Rows from block 4 of a small sound classifier, named by matrix and row number. Rows with one number belong to one neuron. Each number is 128 + 24 x the weight over its row's rms, rounded and kept within 0 to 255. All counts start at 0. Numbers have three digits each.
After each neuron's rows are labels from the 100 clips, of 14976, where the neuron reaches its highest value: "top examples" is what is common among them. Only what is clearly more common there than usual is listed. The data: chords played on synthesised instruments. In brackets: how many of the 100, against the usual share in percent.
# fc1: first MLP up (model.blocks.4.ff1.fc1.weight, 320x160), inputs 80-159
# fc2: first MLP down (model.blocks.4.ff1.fc2.weight, 160x320, transposed), outputs 80-159

fc1.296:110128096128079085120128155128128151128128128129128130148103128128208128108128128097149145128128128128084128128178135089128128128128128128161114128128094128128128121145028151128126201105128128128128132113128128128144128128162194152128128114
fc2.296:128107206049128128219128174192084128128128128128128187128156128112113142128149104128128081128157161128128128128128128128128128107133128133137116128128192128128128095128078128128128128107121107175128128128128128110128128128128128128128075135
top examples: white noise (36 vs 7.7); pink noise (31 vs 7.6); text has "clipped" (30 vs 8.1)

fc1.87:081113143146115128128161111154157157128132156128148173128128119116143158092122108121128128128126128128128128121186119128120128128144128132128196131174105128128128075147129128128098133158090128144128062128128144158140128204128148196132118084
fc2.87:063105172128081102126128139128166108074110116128128128124064091213099128128118125148113103096128099120128093117166134153128125128128146128128091128128150118152128128128128090104128122140128128098128128151128156128131128128092050116100128130
top examples: strummed (82 vs 25.5)

fc1.207:128128146185105128102166128107160155128128128115128144128159128128135143077128128128128128147141081128183103128128132095152128164161159128123118173128147157128145128145054125116141157128101153141128085128128080174126127128128195152120171076
fc2.207:128128134128128128128135103128128139128128098174207128128105067184108166128128141124156128092189128120128128075147128196159139128128128146128169128132168128128128128120128128064128128128160105084128120106128124109150128128128053128128128128
top examples: text has "piano" (42 vs 16.7); plucked string-like (26 vs 8.4)

fc1.219:128141128103182101128128163128128128088128128128202128128096128128128128122128102128164162128128091107160128083128128123128128128128128156128128128128128128128108128128147128111166128128102128128128109098168154128177112128097128158099128059
fc2.219:128128112128144128078080107133163083094128128082092127109128128091128128128128129128128128145105128128151128128128128128144128114166107128128107082104128128115128200122128149154094128077115128128139128112180088128128123128130167128128162128
top examples: arpeggio (76 vs 49.6); playing: arpeggio up (74 vs 25.1); marimba-like (48 vs 8.3)

fc1.125:128128128128128128128128128128128128128128151128128135129143128090173128085128128128128192128190128095128128128128113128128194128077128128095068128128128128128037128175172128128128128128128109128128128113128128183128128128128116128128128128
fc2.125:052128217128196128069118128128128128128128128128128150085170156128128128128128128128128128105128128132108097128128130118128156149180128128128146127110128128128081128128128128128106128052128128128128128128151128100128135089128128128199128155
top examples: the note G# (74 vs 29.5); root: G# (29 vs 7.9); string section-like (28 vs 9)

fc1.15:120145128128128091128128185153153157118151128128175109174141146140128120138128128128145128128168128119128128082128128128128128186173128108128164178152177128128093128098128096154134128083128145128128128128185128128141156155177128168128145071
fc2.15:128062109147128128128109086086128078183128128128128109128092099128122155087128128128128171144131128128128128128128141128128109113113081099144128110094123128148128128096152128148154106128107149129128128128140128128083156167128128085128128143
top examples: arpeggio (84 vs 49.6); playing: arpeggio up (64 vs 25.1); vibraphone-like (37 vs 8.3)

fc1.302:073128128154128073101128128128091128080132128128129128128180153128114128128128128128128128171128128128128076079128128109128128157128128128110106195159151128128128154139074128108128128128145128150128103140170128128178092128163128175128095100
fc2.302:128128128104128143188128118128094164128151128128161128128232128128149132128111178113146128109121128128135128071128128128128128116140076109128159142131128147128108128101128102115098128128097128128128156109086091128165146128184128143142177128
top examples: text has "noise" (44 vs 15.3); marimba-like (36 vs 8.3); clipping (30 vs 8.1); text has "clipped" (30 vs 8.1)

fc1.162:128146158128128128124128157110128128128102128166128138100143152104164128128128128128149129128128079154177128105148127128163128128165119082142109167128128128112120127122071128128128167131157128146128101103128050192128128128136176128116128103
fc2.162:177140128099112158185167132128107136114128104159204147135128067128135128109170128128141177128128120128128128078128128199128128128116131128128128157149128128073163128128128128027128128128128098040144081128094137148135128110128128128128128155
top examples: text has "piano" (46 vs 16.7); plucked string-like (28 vs 8.4)

fc1.113:171128128128091128128156117089079128105128128144128128128105128128189136049128112128128128128155092128128128128128151128163128128128128067128079128128128124156131128181088128128128139102108098114104128128128128128165128128109128104090128066
fc2.113:198128091116128128190189128128128086128128128128128175128046128128128128109128109128166128155128168128128128128128128128128128104128092110128112135128128098055128128128128128128128128128128128158138101100128069128144128128148128128076128128
top examples: playing: arpeggio up (64 vs 25.1)

fc1.242:118128128180128128115159128156128155128200128108179128128128151064179145128128168128128107093128087128128177128128128128191128171163130128128128158128128106128091128128150128116128128104146128128148128128128116183149176128128128128128128128
fc2.242:154158102141188128128149128153128128116101058041128128128125141128122128128174128151125128165083093166128128128128131111057103128126128128128128167128128128094128128128131128128108128128082128128128128128128128128128159117203179128133116153
top examples: horn-like (26 vs 8.5)

fc1.303:123102128172089101102128128128146190128165128128156157128128128113148154100128128106156162128128128128161149105136128108176128160170146128106109164128128128090128090128086109106128128128147128128178143103180109128128153146136150128128101074
fc2.303:140085166128094122128128128140151141119128128128128128128156128128128108144148128128160128128121128107128128128076146128128128087128096105157101128148148128128037067117162109128195120090128113155070128128128128130128128162128128099183208128
top examples: playing: arpeggio down (68 vs 24.5); organ-like (32 vs 8)

fc1.246:128107128173079092128151128106128185128128128128128128128128128105128128132128128145128124128128058128128128128186128128128141162128128070125128159128128133128128128128053113144199128128161128183128128128128128159128128128091117128128128019
fc2.246:153118102146079128128122128128128128128128128128128128128089070128128159128203203201128128146128140128128196128128128128128118128118128128128107128103128106154128128128128136128128135128169128128128128219155128067128107128128128123128128125
top examples: plucked string-like (29 vs 8.4)

fc1.101:128092128128128089091162179139107156113128128128165147128152145128128143093128095138128110128144128128128128128158158096150140157138097128111112185128153128165128128125104128128128144128147145128109128128148077165159168157128180128093099068
fc2.101:128128128102128128128128128166128136125128168128165139128128128128088128128128128128176128128164177128128177106185128166128093091159086191128155128128152124128128172182127128128121128128128117128128128128128128128144093128128128166104128128
top examples: block (76 vs 24.9); text has "piano" (41 vs 16.7); plucked string-like (32 vs 8.4)

fc1.258:116128128153089128128128128128148123081135157157128128128128128128177151099128119128177128112142128128141065128128128128176128128163114152128117173128128128190128137128128128080128128128128162157128157077105128128128128206128110128128140128
fc2.258:128132128112121184128128128135128128114128148128128147128069038128139128073128159128128105159128074128128128128181128166143111126089128128172108128112201128091160160160128128123128128078118115128128128141128128128128128128128160128128128128
top examples: playing: arpeggio up (52 vs 25.1); marimba-like (30 vs 8.3)

fc1.251:088100128128128128089128128174128165128128134094159128128128128071128128128128083128114109164128080128128099128182128128128106151137128144104137137128128128128164074174128128088184128128128097143128093128128189128193128128128162128111152128
fc2.251:082128108184151027077128128111137128147082128079128128137158114128120157074128134128143156128128121128166128128128128148128128150124158128128128107102131128185128128128164125128128110152116102138128127152151128128104128160128128109128128101
top examples: pink noise (42 vs 7.6); clipping (39 vs 8.1); text has "clipped" (39 vs 8.1); white noise (26 vs 7.7)

fc1.173:091081092174086091091128155191169137128174102110128128128128128121157128069113128084128128128128128105128074112158147123128128170169139128128128195128146128093128128128128128128135128084128153146128106128132130128132128148176128154128097142
fc2.173:128076128147083128128128128116128147128128128128128105128034148128114147096128128155128128128124128140068128128177128075181098128113128119163128091128177128128101128128160166128111128128128128128085128120169174128128128128128128098128128128
top examples: marimba-like (36 vs 8.3); white noise (33 vs 7.7)

fc1.120:109128128128084128097163128155128169083128128128139128128128128128162128128151142128128104118128090128128128128170165128159128128153128098128107171128154152150128128163088128095128156118155128128144138128174128200128128178149178128128128086
fc2.120:128138128096128128128128128099128128109128164148128128128128131128128089128125120087111128128128157103128128128128171178157106128128134155128167088128128138128076128128096128165128113068128077172083128128153128128128174125141104128128154128
top examples: plucked string-like (25 vs 8.4)

fc1.107:137100157158128128128142147078128156156126128161096117128128128128144128058128135130128122150102107148131131128131128085146181128125128106099128137106141128170128128115088106128117179086126134128114128088128075160128128128128187172097128059
fc2.107:207128128128128146190128128128128128128132128092128128153132128128161150128128129109112128128128078140128128128128128128128127114128114128128155197141128128077128128128128128128141128128128171068173087128087128128118128128128085128108128143
top examples: block (75 vs 24.9); text has "piano" (36 vs 16.7); plucked string-like (33 vs 8.4)

fc1.51:128079128163080128166149128128128128087158112128148128128137128128128128120157150106128100128128128128177128128128170106128155171128128107128096195128128128128066099128090128128128163128128128128095128128176061196128128128153154167092143069
fc2.51:128133128128144153139108109128133112128149112128195128128128170128128114128128128128128124118069128095128128128128128128128169128128162128163172083166181086089128128160122128128128109060122121128128128155144128064084128128128128128128128128
top examples: block (91 vs 24.9); text has "piano" (38 vs 16.7); plucked string-like (26 vs 8.4)

fc1.90:153128128128118128132165128164128169128159147166128128128128128127150128128128076102122100128128110128128128115172128116150128128128085089128193128189128128128128067128101128128128128130128128128128056139128128162128155189128197164081128095
fc2.90:029128128128128128088166128126128106128128176128128138128112102128145130128128161087128125128128102128128115104128156126162128128128128128086178128128177128129128128128052128098128128128151173094106070128128093128138128128128072128157128128
top examples: arpeggio (83 vs 49.6); playing: arpeggio up (51 vs 25.1); vibraphone-like (26 vs 8.3)

fc1.253:094128150128092128128150128149168157113152160128208128146143126091128128128128114157128152128128128113159116116160151106167128146128121128128156134169155099096105109128090128128156128128128128128128128128169128188180128144149143128128165089
fc2.253:091098116136128146077154124108172128158128128128091128100161128110115128103128128128105128128090128149162139137128128128159084128128140128157128103106120160137105105137128116158153105128156128128128142135128175128128110176128104128150099157
top examples: playing: arpeggio up (57 vs 25.1)

fc1.61:128128128128082128128150128156128155046128128128144128128128128128128128128182094128128093128128128116140128128186128128128081113128080128128192128165137128128128058128150128128128128128056126128128040128128128143149128128128125128128166090
fc2.61:052128128128128128065083128128110128128128128128128165128128128128128128139195128128128128140068128067043128103119128128177128128128165115128128128128128079128128128128128105128150128128128118124128103128132128215119128128091108128168128128
top examples: strummed (60 vs 25.5)

fc1.18:114139128173113128122180177128141128158157128136128128128175142128134159060135147143128128161128092139168128128128139070156161143132128128128128125128128161128128098128128128128128170123128128150128105102128095174094128128128191170093134067
fc2.18:184106128128116128207128145121128164138118128146128128128091128172186128141128133109118128079128090128128173073175128128128139128128128135128149148137128128108128189128128140128128128128128162128128080128128090128123128128128042128144128128
top examples: plucked string-like (27 vs 8.4)

fc1.115:128128128128091132115172128128128195128128161128128128128128128081173128136128128128128113128128078098155091128128128081225128128169160128128128168109108128128128128114076138128128128101128150147160100128128125128128128128094161111107128042
fc2.115:219170124134128128128164149128126128141128128128153128128073128128106128125128172128123128128128173128148189099128093128128128128176104148128128128128128128109084128117115128038128128113128130102151159115128128100093128128128111166185121128
top examples: plucked string-like (27 vs 8.4); instrument: piano-like (26 vs 8.3)

fc1.291:128128128128128156128128128150128097113157128141140169128128128128112141055128092128158128135128128128147128128186172160128128128128128128154102128128128128157128128168128128128128185128128128128128128154128128128184177128185113113068128128
fc2.291:169128123112128128175091128159128166128164198128128128128128181128127139128128128128128101128118134128124128128142128086128128097117113128142128128128168128117089120157093128128166191128128128181128128128128128170128128162128128128194128128
top examples: mains hum (50 vs 7.2); playing: arpeggio down (50 vs 24.5)

fc1.137:128165128150128092128128174128128128128153128128128128128128128128128155128093128128138128128128128128113128128128161128160128147128111100093128177128128128154128128154128116173128140128107128128123128093128128170128175188128128128073128033
fc2.137:160128106128128128128128102128128128111128128128157100128128169128134128099132128128128189130099128128128162177127128142128106128128066128135109080128128084095156176129104128128105128128118101211128128128173128128083128128128065128128164128
top examples: text has "piano" (41 vs 16.7); plucked string-like (31 vs 8.4)

fc1.133:128089128136149155107128128163128197098128128144128175128128128128128143128112086154128128167149128128128117101160158085152140128146155128127128185146142172128128143155070078060128128099128152150129128128209128180128145128128128138128128098
fc2.133:172127142128128128128150126143128161128128131128128108144167128164128117128122118153128128128128128107090128162128161177128090066128128110109108128166132128117128128128128122168167128128108128156068147087128116134098070179128151128157210146
top examples: electric piano-like (26 vs 8.4)

fc1.55:080100128136097084083128128143128136142128142128149128093121179113128128095128128116128092128097108128119128128128146128148128128132128128128109128128128128128164098128097163058144184124123128134107080091128128128144148104102128176132128081
fc2.55:128128128151128128178128128143131144162128143128128128128128069108128128142089128128133136128067128128128102128128128103178128102128128128128128166129128113128128128115128128089070128128151128128128128128107159128128128128128124128118128128
top examples: white noise (48 vs 7.7)

fc1.0:104128144128119128128117064128128158128128128128128128128128143083128128163109100128128128128177175128186160128162128128128120128128114061151128128128147128156182095128070128128162128163128128109128128128128151128128128128128145128128178097
fc2.0:183128128128123128128128128128128098128173128128128167128233128128128174128128097128128125128123075128128155128128128128128071087169128128139159105107147157141128078128143128128044084128180128128128128139128128113155128128187128174128128122
top examples: playing: arpeggio down (65 vs 24.5)

fc1.288:065128128128169108084128155136128128130154128024163149128175128208116128142129162147128083124117159128090108128128128062128128164128128159097128128120128140136128128095168093098128128128150148128128128120142128128168164128141128128132128110
fc2.288:206128145128144192145147120130128137111109169128107128153179128128083108128140128128135114148082128128128108138128128128128121128128128157128105085136128128099128128128128084181128128128118128059128115094098100128137128114128089156128128128
top examples: square lead (41 vs 8.3)

fc1.205:127128118128105128128128128128137137128128128095175128161150128060128124128087156128128158109156062128118128097159128168128128149140128128111128155125150128128128094115110128128144128128146128160128128128128128123128112128128160128139128128
fc2.205:128084128128124128128128099164117128084136128128144128128188128134128138114128148126128115128128128128128128130128128128101103178135128128128146120146128096155128079128128115128150128128137115078104128124128128111165097145128110083175080128
top examples: clipping (36 vs 8.1); text has "clipped" (35 vs 8.1); pink noise (27 vs 7.6)

fc1.79:102128154166128147128128128128128128128174128140152148128128156128179149081120128169128104128107123128182096135155169097163128128165119128128090186123128128128149116109104164109139149113117128128128128106128085160128162117145168145085147074
fc2.79:167144128093128128128168100128128128128155128156128181128128128128128128128108128066177128128042091128128128128128106159128128066158152128158150177128147071128128128116103099114163128086128152128128128128128097148151128155099128128128142142
top examples: block (94 vs 24.9); marimba-like (28 vs 8.3); instrument: plucked string-like (25 vs 8.4)

fc1.182:128128128128128128128128128141128135090128093137150148128128154115128164102128107128128128128165168128169128128171161126093109150167128076128066170128128151173128128128096128128069128128128098128109128096128128128191128129194131181100128071
fc2.182:083173169111128128168128161128145128118128128128128130160068109139115120111116128128128089128119128115128128128128128129177128110128128138111128145128164160128128124142158131107128149087096128205112128161128102095149076128152128145133128128
top examples: white noise (32 vs 7.7)

fc1.14:093128166152091166128143111128149128128128128105150128128139128090128128128144146156171128097150128128125128088128146160128115153128128128128097128105154171095078128128061107184128128130127128135128147128123125142131130128136156128135174092
fc2.14:053063117131128128056163128120128128165153128084128128128154128128160158128176132128142138091152128128102125110128139128128122160128145111168097075109128134175179101110128067183151128128133087106128145171166103159157128128156128131110091128
top examples: marimba-like (31 vs 8.3)

fc1.102:160063128123102128102128120161128139128128128169128157152087128103120128129109162128182143136128128128101152128181151106128131128138128089166095156128128106145128128138068128128179154086128125128128095151128128128163128144128141127120128093
fc2.102:207139123104162153128171128140128157142128128119128180128135128084184124129128153128159113128170140128183171128128085128091111096185128079145092128141128128092128128148133091128097128128149128128128128103128128097128150128128128128140075128
top examples: arpeggio (83 vs 49.6); playing: arpeggio up (61 vs 25.1); marimba-like (40 vs 8.3)

fc1.152:128064117170128128128128128163164128072128162128168128160124099128160128141128128128205131107121128141128128128128128060128102128128165128179068128128104128128133128128101128084128107093128128175128120128196154147128140154160128128128128081
fc2.152:151128095113168127160128128146128128162128153128128128128126128128099136128128128021128100174128118128106176138077128128089130121138128180139128085148128128123128128128131128162128128128128128106128128091143106128128128160128160142128128128
top examples: block (68 vs 24.9)

fc1.306:128128163128151154128124128128128128128128152131128123128098128125128128098113128128144167128128084128054162128128128175128156128128128105128076094128128128128060128128168128128172128128172128142108156128121150165128128128123105128154142090
fc2.306:041128109128128128040164105129128056100128128128095128128128068128128138128128110128128128098128127128128128128164169162070185123128140128129128128128117128128128121128128128128146128128101128144192128173168135116128096163128128128128128128
top examples: the note A (84 vs 30.3); playing: arpeggio up (51 vs 25.1); root: D (26 vs 8.3)

fc1.155:128128128165128141157090152147167128097115128128111128128159128092128162128104102128095128155145128128087128128165158073128128128128128082098087128128128128143096128128085128128128128128089115088128128161128128191128098128128088128128150085
fc2.155:128148165101142128160135145155128128115128075128158141128118128128162101086106080128104117128128166128134128153099126128128128121153192128128109112128148162149128128128128079103128155106115156163086128089128114104128101128128128165159128134
top examples: vibraphone-like (25 vs 8.3)

fc1.298:128128128129105085128157143149145161128174184128149128128140110128128162128128131128128128121128142111128128128160128128128128167153128128128162189163128130128128047161122128120122092141081093128128081121198128145128153175128124128100128082
fc2.298:096089149121037128128128128110128088124128102190128128128078128128128128121141150128128170145111128128128128128115120128128088159127128128128096095098128128147128108128128127128067128128148123147113128128165128128136128165128080120085099128
top examples: white noise (28 vs 7.7)

fc1.280:128128128193045128131128128153128128128128135128093128137132128128138187128128128113086123128170150134128133087128158105128128128128128074128110128106156128128128131128089142125128128128128130109128128128088128208112141098128128084184168126
fc2.280:157128128128078155079128130128154147127128168119111132128072128128086117128128114135131128176073128128128127128128147128128144118128128128123196155128158097128097128128128115203106128128128128049128128128118094128128128128122128111128141128
top examples: thin (high-pass) (36 vs 12.3); string section-like (28 vs 9)

fc1.38:128128111128092099100148116128088158128117158128128128128124159107128128108128128128164104165118128128169128128128128075142142128128128132128094128164096127128128114157076172077167175128118125128128094151128128128156122128128178146080128128
fc2.38:201121128135128128204124128116145158129128128097128147128128122128128128101171115128155127128070128128182108128128128139118128131153128100162164138154099144139128128128152128085094145128149128128128189132128140128128128128172128128136143170
top examples: white noise (68 vs 7.7); clipping (37 vs 8.1); text has "clipped" (37 vs 8.1)

fc1.29:144128148128078128128181105165128156128160160128167128128128128113128105128128135128128128128128128107128128102128157128160128161135098128128176154171166084128128082142074128128113150128128136128128128128128128167128128178184156155128133087
fc2.29:044075128128184128085128128099128105177157128100114128086128122148142121106167128056128128120119128128128088128128154128128128106128128149128156090101128128158068128141128128131128116107102102125128084098128128128128128167143128128126128154
top examples: playing: arpeggio up (61 vs 25.1); vibraphone-like (30 vs 8.3); instrument: marimba-like (28 vs 8.3)

fc1.119:101128148172102128128158128141160128112128112128128152119128128102150164096088114128128128128128094162174098128128160096128128183175128100128094199128145156147128128168080128113142167112118147128128100115139082153128128104147128134101128056
fc2.119:128128150128128116128128128128128145114128089171176128128132121128097128088128116128189146070128128128128128128140117162128139146154128128128165134154201128128128105130128132128117128127143128104128128128128120086128183128128039128122128173
top examples: strummed (59 vs 25.5)

fc1.24:085128128128128128092161128128110128128128117128164162128161128128128128128088128151128147128157128128138128155128158128128128128128128088128098173150128156128116128128091128128128128128128128128160128115172156128128128100128128110095139025
fc2.24:124179091113128128101068128128128128095128128156128128088128128128149095095128128128128102128128092128154072125128096176154128086106128090128128128121080128128128083128086128178128151128128147084128128128128128128128128167079134128128176152
top examples: arpeggio (100 vs 49.6); playing: arpeggio down (99 vs 24.5)